Rows from block 7, named by matrix and row number. Each number is 200 + 40 x the weight over its row's rms, rounded and kept within 0 to 999. All counts start at 0. After the name is the row's rms in percent of the matrix's.
# c30: last pointwise conv (model.blocks.7.c3.0.weight, 192x192x1), inputs 96-191
c30.20,096,155,213,206,221,164,187,207,222,193,185,245,235,178,161,245,170,129,139,175,113,220,173,221,181,225,167,216,161,217,198,153,178,264,147,182,202,172,183,247,228,196,193,165,179,190,270,153,220,165,159,171,195,249,170,169,218,195,175,154,229,124,118,186,192,226,176,224,205,122,172,193,186,138,213,188,238,278,235,184,221,192,171,172,194,195,242,179,190,199,181,213,222,158,203,221,216
c30.21,103,206,222,189,193,137,170,186,174,171,249,279,160,177,225,231,189,210,181,161,202,192,181,126,155,171,169,205,252,193,192,239,149,219,155,214,150,195,158,174,239,242,201,227,213,116,219,217,257,207,175,54,197,165,203,179,224,230,196,163,184,146,177,158,161,205,237,202,206,109,225,230,193,176,200,169,224,208,165,233,225,208,203,201,209,156,211,216,199,260,188,186,186,245,213,174,187
c30.22,105,228,161,186,157,137,153,192,209,266,181,239,242,191,193,202,264,250,144,191,227,241,253,171,226,167,252,149,177,144,210,212,218,216,194,142,175,191,263,191,168,203,239,130,159,113,166,89,200,212,241,169,187,236,171,250,162,209,218,167,160,194,188,206,191,237,221,179,132,178,176,220,191,188,200,190,208,230,168,217,260,195,170,190,187,172,243,217,253,235,222,267,176,281,224,158,221
c30.23,102,168,249,213,192,210,162,150,205,212,207,249,283,281,213,226,205,155,216,258,217,260,195,216,180,165,240,172,196,119,203,103,187,251,135,205,188,265,225,217,249,158,202,159,220,225,129,192,160,135,162,256,213,227,231,206,246,266,144,211,148,215,200,190,172,206,176,148,186,166,200,207,216,290,255,191,148,205,207,212,165,194,209,94,174,196,188,181,159,238,136,171,168,281,208,225,158
c30.24,090,189,206,154,209,185,245,182,191,176,259,230,180,216,200,144,193,216,175,246,170,172,232,160,165,218,248,167,225,218,204,178,120,210,173,227,125,164,224,212,212,171,241,171,166,206,253,212,177,194,211,199,220,283,228,230,228,176,167,245,212,180,213,198,107,152,195,144,232,183,236,234,202,167,168,187,138,145,207,203,228,233,199,218,180,206,172,161,211,128,233,208,194,205,200,203,173
c30.25,097,146,246,191,139,186,107,136,193,209,242,273,225,245,181,195,245,181,166,205,146,277,197,250,209,217,174,158,225,248,209,204,184,222,200,189,254,206,216,236,166,168,224,202,274,200,169,145,254,216,202,240,124,195,227,233,140,228,224,118,169,155,194,143,139,207,232,130,142,218,203,152,212,263,134,171,188,215,221,155,189,206,206,206,254,177,274,191,137,165,197,148,184,229,140,187,125
c30.26,106,217,170,211,248,197,232,194,279,206,197,101,223,190,215,270,219,243,237,219,198,227,154,192,276,112,167,167,218,148,71,187,149,222,212,204,250,212,218,163,245,209,177,229,203,133,172,230,129,185,173,169,232,203,131,239,176,223,175,226,199,197,119,153,215,165,164,216,198,158,178,218,197,110,242,208,128,218,173,135,185,204,193,182,149,212,185,234,205,148,144,237,180,210,198,157,189
c30.27,108,214,139,206,150,133,156,180,167,123,219,186,229,192,139,181,102,140,172,227,184,189,121,211,161,210,191,160,229,191,268,162,171,179,149,247,221,265,214,228,220,264,202,106,195,186,158,221,203,146,208,207,179,163,239,160,223,196,196,261,216,173,97,157,186,119,171,175,161,184,288,233,249,181,174,190,112,253,192,139,180,138,197,142,194,209,130,166,227,191,141,153,210,203,236,142,172
c30.28,085,209,183,215,223,193,204,126,181,180,189,223,203,191,202,214,129,198,172,224,191,148,190,150,182,224,174,198,193,202,217,178,200,190,233,214,190,192,172,181,198,194,167,195,221,212,230,244,214,176,197,220,215,211,193,232,254,235,210,196,179,197,211,199,129,196,166,109,232,260,216,157,155,246,167,244,189,180,156,176,181,150,232,188,196,221,206,203,203,163,199,185,163,214,211,202,147
c30.29,089,217,134,206,270,274,140,196,240,178,178,194,217,238,196,166,205,175,135,193,133,203,155,228,238,215,216,154,142,211,187,271,189,208,246,131,193,179,166,174,109,237,326,224,196,211,206,200,201,363,244,193,209,214,219,141,192,209,295,198,217,190,221,102,208,158,222,196,199,211,155,214,176,185,195,202,206,247,169,258,134,198,209,218,178,167,184,187,211,229,250,177,237,218,181,215,250
c30.30,102,267,230,159,97,236,194,174,132,240,212,178,155,240,215,193,229,267,169,255,211,223,232,118,174,127,259,163,113,119,150,175,204,178,235,214,247,221,173,258,250,172,164,162,195,187,246,230,286,227,156,226,216,168,225,244,175,80,208,249,168,200,255,198,210,193,154,207,207,192,199,155,238,278,238,160,228,158,186,175,133,107,187,202,201,260,144,173,237,207,238,134,188,178,242,240,181
c30.31,095,229,222,208,225,245,211,150,143,171,216,134,165,248,184,178,210,147,245,207,207,150,210,185,200,179,183,192,173,217,221,182,225,229,136,124,177,173,130,182,187,207,201,224,202,143,210,159,173,209,225,121,178,219,187,179,185,206,198,112,263,169,262,222,165,182,206,221,235,111,194,169,290,246,202,194,213,286,257,208,177,199,228,171,213,172,199,163,144,220,229,183,154,212,147,85,244
c30.32,096,225,231,212,240,189,266,217,219,276,220,215,271,217,213,265,160,223,211,174,189,266,169,203,265,210,211,290,221,150,103,180,143,318,184,199,194,201,201,230,234,238,245,238,183,208,233,188,234,211,94,129,287,241,249,252,203,228,221,224,114,232,173,160,215,237,204,222,233,225,125,192,169,94,243,255,135,173,190,210,264,204,189,169,119,205,195,181,233,218,216,147,182,162,198,192,203
c30.33,109,223,244,244,93,238,197,205,104,262,204,256,207,212,248,143,253,150,221,187,218,166,244,155,242,237,254,233,177,213,203,124,128,182,247,182,162,296,219,243,224,232,201,203,154,204,250,123,142,166,206,200,218,198,172,199,196,216,203,232,181,232,177,228,205,177,207,194,159,173,220,173,194,50,182,251,275,176,199,167,195,217,191,190,240,223,173,143,203,220,189,205,205,199,223,242,181
c30.34,097,189,308,169,154,173,227,242,226,244,122,229,231,245,248,143,255,172,242,178,204,198,272,267,138,196,211,225,259,269,170,223,212,174,163,166,209,188,210,135,153,216,168,190,269,148,186,168,178,167,168,223,166,262,176,224,156,189,157,116,231,139,203,192,205,262,202,193,223,182,202,157,217,126,197,234,170,220,229,211,221,265,176,257,244,216,232,234,175,144,217,199,174,152,186,161,191
c30.35,091,107,223,83,182,188,185,273,167,210,176,160,233,166,205,164,241,179,194,195,221,212,205,187,261,217,198,239,223,252,156,211,211,234,81,193,152,242,166,213,142,151,227,212,246,59,199,125,173,208,131,142,203,157,184,252,192,251,193,165,165,192,192,204,266,208,116,274,184,110,178,153,240,229,216,274,190,229,237,176,160,211,195,218,170,144,223,187,191,189,215,142,297,191,218,184,233